python train.py --num_classes=20 --dropout=0.05 --drop_path=0.05 --layers=8 --kernel_size=9 --residual_init="zero_last"
Rows from block 5 of a small sound classifier, named by matrix and row number. Rows with one number within an expert belong to one neuron, the router's apart. Each number is 500 + 50 x the weight over its row's rms, rounded and kept within 0 to 999. All counts start at 0. Numbers have three digits each.
Before each expert's rows are labels from the 100 clips, of 14976, where the router gives the expert most weight on average: "strongest on" is what is common among them. Only what is clearly more common there than usual is listed. The data: melodies that start on their tonic, played by one synthesised instrument. In brackets: how many of the 100, against the usual share in percent.
# router: slot weights (model.blocks.5.mlp.router.weight, 32x192, trained with AdamW), inputs 0-95
# up: expert up (model.blocks.5.mlp.up, 16x96x192), inputs 0-95
# down: expert down (model.blocks.5.mlp.down, 16x192x96, transposed), outputs 0-95

# expert 9
strongest on: harpsichord-like (98 vs 5.2)
router.18:465490506576469537524593559448539513482607527416536453517522488470505512492437390459537513541512480485448425495545559498429501591563440395564511489437498482506480506485530498521592542471492508545512531540573478497543547426456537454411512479450476462453489415500449496537532429487465419609
router.19:467512509547463520532600569456534503470600520417528448510516483455496504528444386454523521540508495491467424489536563496410523575566430402567510477408516462504474496476517497517611556480474491546494513539560460499546545419470539458399530470433496453454484439493454498524534451458459419610
up.0:458464598450467521466563505478512513479473496432490524537468548483486501499409535480454551496572383453487403341468527483566492550522406478521462436606472504456470483479462508484482592532497467452475660540446502515532492501524434430501484512464472606530439440480478455489581551461534425586
down.0:444388454615486428461551501545495493537434497495510553523424554411467606527453481479474509479578528574545559551546425517471465482534524532436568576531507490437540498506467456463538511497507527465372540485599511518556459535495449528488515542538401450471477498468461381450456461591493544431
up.1:465582543546497413553465508573481482488621489483509504556459477541488515428454532482474522527405563319472507388534541539558472499514448495434625597489536491402471493515498433545451488540524464437605396428464457499448474488520479425509478443488521471412524487505536561484540439541497494407
down.1:474456535514529536521559485467491477502484513563509547516522509516513470532488490436505524380480457524527591394466468572531470544488532548509476462359531544534454503482528559480490479563519481540509523550565454499507578565553461367511473457559477504546619454462485473524527504538445512384
up.2:543503574426475419617511515445473477467544508487490530511420498573485554489495550497502510491529536513422470532504428392525606481486514553493500567534441500475464493531565498396533504501467562451429445472471527416519470472533551552473473534521483457501565549489504576527461483439453482477
down.2:493537452477522537451448535486538445485426508496533455626507496441448515495522525574565538554501481438579519406503622541486536513514510435443442462481502628448573608465502523540466496483460588453564546447518452524476493531421483522471574457516529392466516450465532435431485464464476503553
up.3:501446509460512543536553421512509539489509496492488527447428485511505529511599442458450426527352545528520567461471514494512529571595514503480563554579471477483469499648394423501502462498469475456460506496424535513455490526500363509507464519523502515541526534507454496598440528489526466478
down.3:561598441529501435474464580501482472516488532536492606528482560487529575566555496536482449512452492472567415471499490599461459415452445508496456509450595448521529515432494585531560460509522470446439454533453528551429497443470485529601496441564496482455460556498572456481471564429577602471
up.4:485491504469471423546475549572501500448538518491568489497537523497480496390442481453517507470575562551516634467500443521573570466514489485511415500513481505578521513517545509400490526518499555526537407567449530493519483490472459523484493515533428439497384431498450496533410575482408507458
down.4:450513565443507490523587537526440578556553481511499562533448516485604527501545408517446451425383456589442453426396488514521451524490536586422441554469528574518511525476461422546567569521488402541410596492527499533525486497551510432513496473431538558524493513489540487384493549484428376477
up.5:496462489486505459495452508544501508488571484542564468446451517479493526515547497405500510584394489501480523449482451586538527486417622507559434509562467499631508509504542452429512416541506442474543419470429524475498571559528426506518479497427590510573451389505491466452435489502505550557
down.5:540482494546462535439569502573532550478449541352573518474475485443507476514587595470525445512515421420527488572458488397534396533507441492563447535570531544499450386518483580466531469479545476570514449548498531469464535533418509495466622536462520557512446529553578639502508514550547501499
up.6:441496486462513425498588401482493515398583535452508488461547483466485464454489478405493531507536593403545560548512558530548422575488525489514391506572490504465499513504518481537519510494474561587506462457487508517489510490494523456497516415566591467490442492516484454438517549535512536509
down.6:516413578553494581665464522542362584527463494540453437539493546520502576515447509536526413471507585445444519607440520517460465533471557472478469463571342541459503492462452484489533480528511539475469569482595529481497513520502480513469467470563483525484429499480526396552620599443444508400

# expert 12
strongest on: square lead (60 vs 4.9); horn-like (29 vs 4.8); pink noise (25 vs 7.3)
router.24:380471541578560443471478535492402508491555566507490602528460465483430509513468469428525525517473501464517438502547494576535525533500488536483470585488491552490432517510486424499461465537556491511478559532475573459475533520416542371541493483428408473515493419517428525472478573462537500544
router.25:394477539582566444468471535509386496491552562511484613535461467499431522524461466442519523522488501467522430501547489581542534527505481534506468595483496551500428517503482433499471461536553493499476558522479573454474528520414535383543502491429411480521516424491437533482471574457541497524
up.0:521453377548491478499465439417510519587502492489505527516455523486518513461501463411499552532496371479505397476513532552535439473517522580463439534555427502419495504531458427445594461504540496454482443467366515515442502500446505505511478374451470549533539607489523382554527531484531483471
down.0:549510546529512506527511442450558508473512473553468423465504453462500427521462533479535442494547507555458552508564416406537509497419549428518415386578598425498488515450510557491477455465543514529480519415523570532493449560505468571507606421513515489434435561456470532477400497528525559492
up.1:485512494524491424557564376450517498446605479432522487504508550541496451462527464536460486532567520495511523562503430479495560564486490437535467525532433493584413521486557496448518514506491481528554451537409503518509542518409583503534499488545461434554487431480524461462500570479485509390
down.1:467471464523531569447473517507506493478492548539415495509461560429586555553475439514488443471517582528461478582492491456570423536508558552536511464606472634552515582445485516518400546587522416509510496486612559506458412501467468455404445573454536595591463560468447432501531608471386457517
up.2:450457499541493504511480486557489472370529504477507418487455530534491481499568499540496483415514394420514389528491555588587411547502484501550506524478475524609492520447501473472509592538495490598456551448528506501485536475444499403532504475480487530586429582499585470458482526440559580480
down.2:409476447556533492504500492354509480516471490442458583462409487400589527509445489545469528572449513536539530499500475479487492498516482557522472575561545447480458451508487552532485462518495528602501485563418447548423455547543458551447434386550493487510488463609512487427516482548427462560
up.3:444464537534493474544490545503529515379506466512548516562453505617493501422464489479500486530676615478513405426499501561541400429520486566532536510544446509578468493445488525492510461527539516484452485483450501497499442480421525613513472398514672463524530437513535493509451403422433363419
down.3:526471498385500466469603489485556503550476598473478536560420449516386548542529525503433472503445543558493565568417590511388581510420547586562531486554515468447542503513501421529470482520474440532407449549477558479581451410457535503541537559453441565448447438503417400549437496533525542527
up.4:485454461528476510500526528446517510569536466399536564483475502535524502494550523420444454472512552534533440476467368477410618438550405567404510507461442479561564471588497421561524535521506558571527415551567564529547464482432604562487506477514447561482495552499532475584559521526477500527
down.4:462576442487497534496455603537602428476549553419496517617515401402528488464532504485467451622519433489500547404477571532462529498472460466501510483465610550500469519434545459452455544493478417542444570460527493531487488498506501429483549556491565383451589527484525435506504428560492520548
up.5:568489483519482389528460596467486519491449497465467624447428516498501504542514512416504499438490523516535451469514506441531535567559516504548434503471513478584455508472464423473540506520489409502543631493472495511489469491495518539414493533505486571554510503504605480479538543502523524546
down.5:506541539531477563467482458442459513511462489489500564428478481424493446462439461553525504512494523519557551524478504488536549416483474434471521559588447451406557514485600518578500501494509577517563423504502498449418443459524506402521515503494483481549534495404563557501455626565431540534
up.6:544535463554500485580439500438469476465430555526522491501532503470502506461429510448481623515473460559495564422534478372496414476505539471562521492477403490428497531547485508396520543494539447553378454522567498499452481513564560481519512498502533456506612509513439449477553490439556524489
down.6:536480505505423517506459468524569508524511482477425577423428487417443526503540414558527503392512503399478478494503537500459516541500492493448480542402486529498544577522472539461435346457511487459598568474486462440511415498529548572447548520498593473532436503538554492576527481544478553505

# expert 2
strongest on: marimba-like (94 vs 5.1)
router.4:516439460536535510503503564473468484516446549466431528480537475414485528653482450390585477530531486463442394468576498467532576537554438408482479514467480550434481456494449480501530560492524463524536556499531476511529453429603512423451532531451477504497474493457543470515529522488489434463
router.5:518439457530547516499491546471469475512442534450432525474542479415493525649473437408600477539531484466435394470586497466533579541561438424495487501475475539428498462486471492496517557494513466523545554490544472516528454415627517428452521524460473503495489497458573451513528517480486437469
up.0:502456503552511488512583472477509488521614481490509453508488517596501492530577500479558560383474444520463505341516496558541408544509532492449489515529466508582503505630496547474519462520510655559516538536390489499532469525461465541453469495449387472538501586484488467497473479556489504448
down.0:451435425496493556561535465459499547329515480508478467483534559504498523439543504493555537492481596461459523517576520509512555536462450440478502378516417478547442579371510458445526438542499479539468524445471433523458513451548525441434554440564449550519532524486520532557495540474545504521
up.1:532547520475524430480556458546482492606607503469560502489502467582481524583512415436475457512465516573433615474471473514447509427515503546496514514508464517542439489442527378449504430522543494419542493455550504491513513512471522443482567495498496487558488411495449574446489498466598563528
down.1:502575475498521551457457541485495480509516513489512424484414510504562416554417566611537517503470485555579421476508547520492473483551512474519435498455543581462449434421474521551450542496532461485499595470504513501467654515520487542492435618480476485431564581573552463568540478447384459439
up.2:540477491538497544542434480502511489451519435576493541489501501535498478344436488435469392543497532520398522539502475594416527531480483543440496496535492529476464504433559436544515442476514475447539436455557490556499446483531526567592520463509537457557524487492542480533481522365617557355
down.2:538530447524522531499584588490476623513500484509433466483397434603492489453531519522547441544473473474589552495501545525456528514442523413557471646441583522578533488450428440568436467428420526507430552495495469468481520416489526508504469591483549532478508557539529492489493570625467454477
up.3:497458511572507495580534508546484489446547507507451459497494480547491526530533460439517544380520493462499582437511490635453477561525591396609499514408501499555467500474532469529490470525494539462466548498563535494465472508536451327486492535472440461501474397499523450483531560412553470413
down.3:510440545539533410446553555521447419545497477570551559481345386452420538523487515491430409605532531505572475499407507474531366438444444523463532554565504467562488520504514529535522420499443428535412511503550486514468460603504474555501519575458509570502501521513474548519495509461486538491
up.4:542534523497505429509507536565463507431522546507413445462602499468496516394529523522502458514514576429522463464522569491531405552557449441505413519576484465518458492428488538585462538480503648498448433415426483529441457503558433526434513535518461478469516539493456610475446520535546566555
down.4:457498488536420499531480600451489519428519465530442485499455535531447491464567540500487498441484563529462479557546502630536467515432438513524505503477435564548490527533509462404591453519548561452507446545452531537512469452412563531443510501517437573542448492475489442525482398483467514558
up.5:596439498506480531507497548415486514481454462572562497530509477487498512474464514431485471361452543691471516490497524424394423532539550401506562514457451494503554479505525485573516442494528593542483409397622475492487460487371508464589480419529516553525507518513528466567523484421490511488
down.5:458539547528430468455585553449497479493496511551453516524493537469503534429558534624484551539511450413542497387472492541495605438458347547472488508409540567570446456551421537486470578469477497516494538523495512490520557499468484426453547499375639493508545526530474495525492540589517548430
up.6:457433620554504500452443504482513451472335478456552455500527474464486492469445473555474490516519530379560551588482487527550455466557482464494395562468551516457489499398638467501526512515500459588556460480397496492503508522473461518484501502518550529441482536529529471536492399602515560436
down.6:526392545527515466500435459457448440483442458486508499452481498553545545478611498512493501463423348522435557513561503486480580520449536520568509582408510479523481509507415524410459493560486565482569489504513541550455563468513454423546598494517423480613475507533535506511554600513482504592

# expert 14
strongest on: bass guitar-like (56 vs 5.4); marimba-like (33 vs 5.1)
router.28:404477444608552476428468516479410536488543522477478642504449448427508556584465498407517473520503478471516460466536497467538530531501504509490488562538468508438432456442400469469470412505483492494481563514444578486419452480505650379501552477436397442548465431443469453533466561532553496517
router.29:404495419615544493455480502476404530496530541463491653512452441423526553594475486396520481509505481470505450464549500465526543527499495506499492563536471499446428453442399471464480424493479493494487572518456577484428448479505635370497537472431407460537479434435465444535474556529544495522
up.0:479506540541513461521433506540530486501584497444420418508429546520505487608493505556490448433466468460406596635491506492398479559509562520610513537451505502370491512447542440445475531489538453405557442523604459478474542566422557496516470455470485566593500427507506536430553527577428470500
down.0:487543588498544445410504467479437481423400514578445414525578452527537536442509449493560586471476618447483540358431494521559472550422463429526511503487454530501520551523505525468490462540552529528514520451550436462544401479468475470460571559541469497492568541531541479503574590509504456500
up.1:506522446494509457563460583595518506513533510441490509560492523526512459505487450499511526586439559517470617411481508486513495582483463434560500506499519477467526496578486565577498490465478510525442391504559559504529477546506493495541487422480399352607511414509524556474476544489507491531
down.1:479497542490578528387471558512418494431560534419489523456511533470502474516538564571529534520517563464586402490468525481441507511519496456497499478525533392579468510480520378513502564494461499384438551506464557468522578453441485511496490486476515586430449515493446506498442476408503376407
up.2:488483468496523544415455559441520514538525463555541542526521494498493503503535491449472487441484577571408473406526582529562531601529449502518462480453456493520491487462509508507542467513511570470479468471500473486452507535507430498411512513493467560453458512491529604536582347612494478490
down.2:490514542519546513566550559559460509375537483595513499509477516475496505462477513446487478580520407481462604450470455473516548553490443520457580508545470558506490470476457521430579565515447530490499549523557561573523426548428506391464484482469580433503495454559497409596531464466489493577
up.3:484571519457505493453398512514491502451538504492464551444420513547490533436554446495462383539506481393465574535509497509422499509528467481544502511565477464441457467507482542583483395514472534503585514496450469462471571507408596492526509540502545459584460505514413461523470552510479376453
down.3:524525496562470528483489478512468613450501548620506435555572455546516454521515553494557545480473500613485495590413410580540558433520530491545509449473437515534455492461524504420466537500568461473395497490524497514406512491450508450572457424514409542401521491466611513466451464503528523558
up.4:501521492439499484474512433522509440566506559521513519484471513519513515581470561439481541548490460453422533475468502463528466467537534561424341506529489473472504483460522565465478591518476502474560575525392523505481546529482490434542531465431514444402352417499457455494507525500373515383
down.4:422565559538600468551446552465501492538550547586593491500478501504529559426544496537556464514522517513522442586452510440472584503414497525494480503502521532498536502455461509512431511510411458523532458464527424509513451527431476470464435556526432472548532567457521588413550392437436535571
up.5:449446430593473565479557487427499479509577466523493461554532478585478477478416510552512413413508574592536530536496501494541502518407587491580452491493502500547498505470600554532488539489514554495569419469581496495561519531526495402357541486490442597526522482493499506506447465589484467650
down.5:437553508546506376547519502481571594467521440491547617486537536442634429532470514426570494622506533468488493451536413473506524479470439453456491451482506523433517478488517500424500481516630561555563532524483507489521472445551532486465499486473493488517467466464550571554451460528517490474
up.6:525542517525496439477490458516529496425506498550463517482472582481489477473457466508497507477578511490513514587506496500328465532489451461393464462495458474471471490446500520494498555488464401471534475552499498479524553526516427438494540505490581424524483600477539581562476473461354591602
down.6:570437507490524510438479438452467461518522560476529412476445488553558563515557574488532504457492481457527483473523445471550573567423527525617517576433538424586581397565492499558456431529520517497470483557502506429566441501456499516537436459482449557478504465510518437445518593494529417527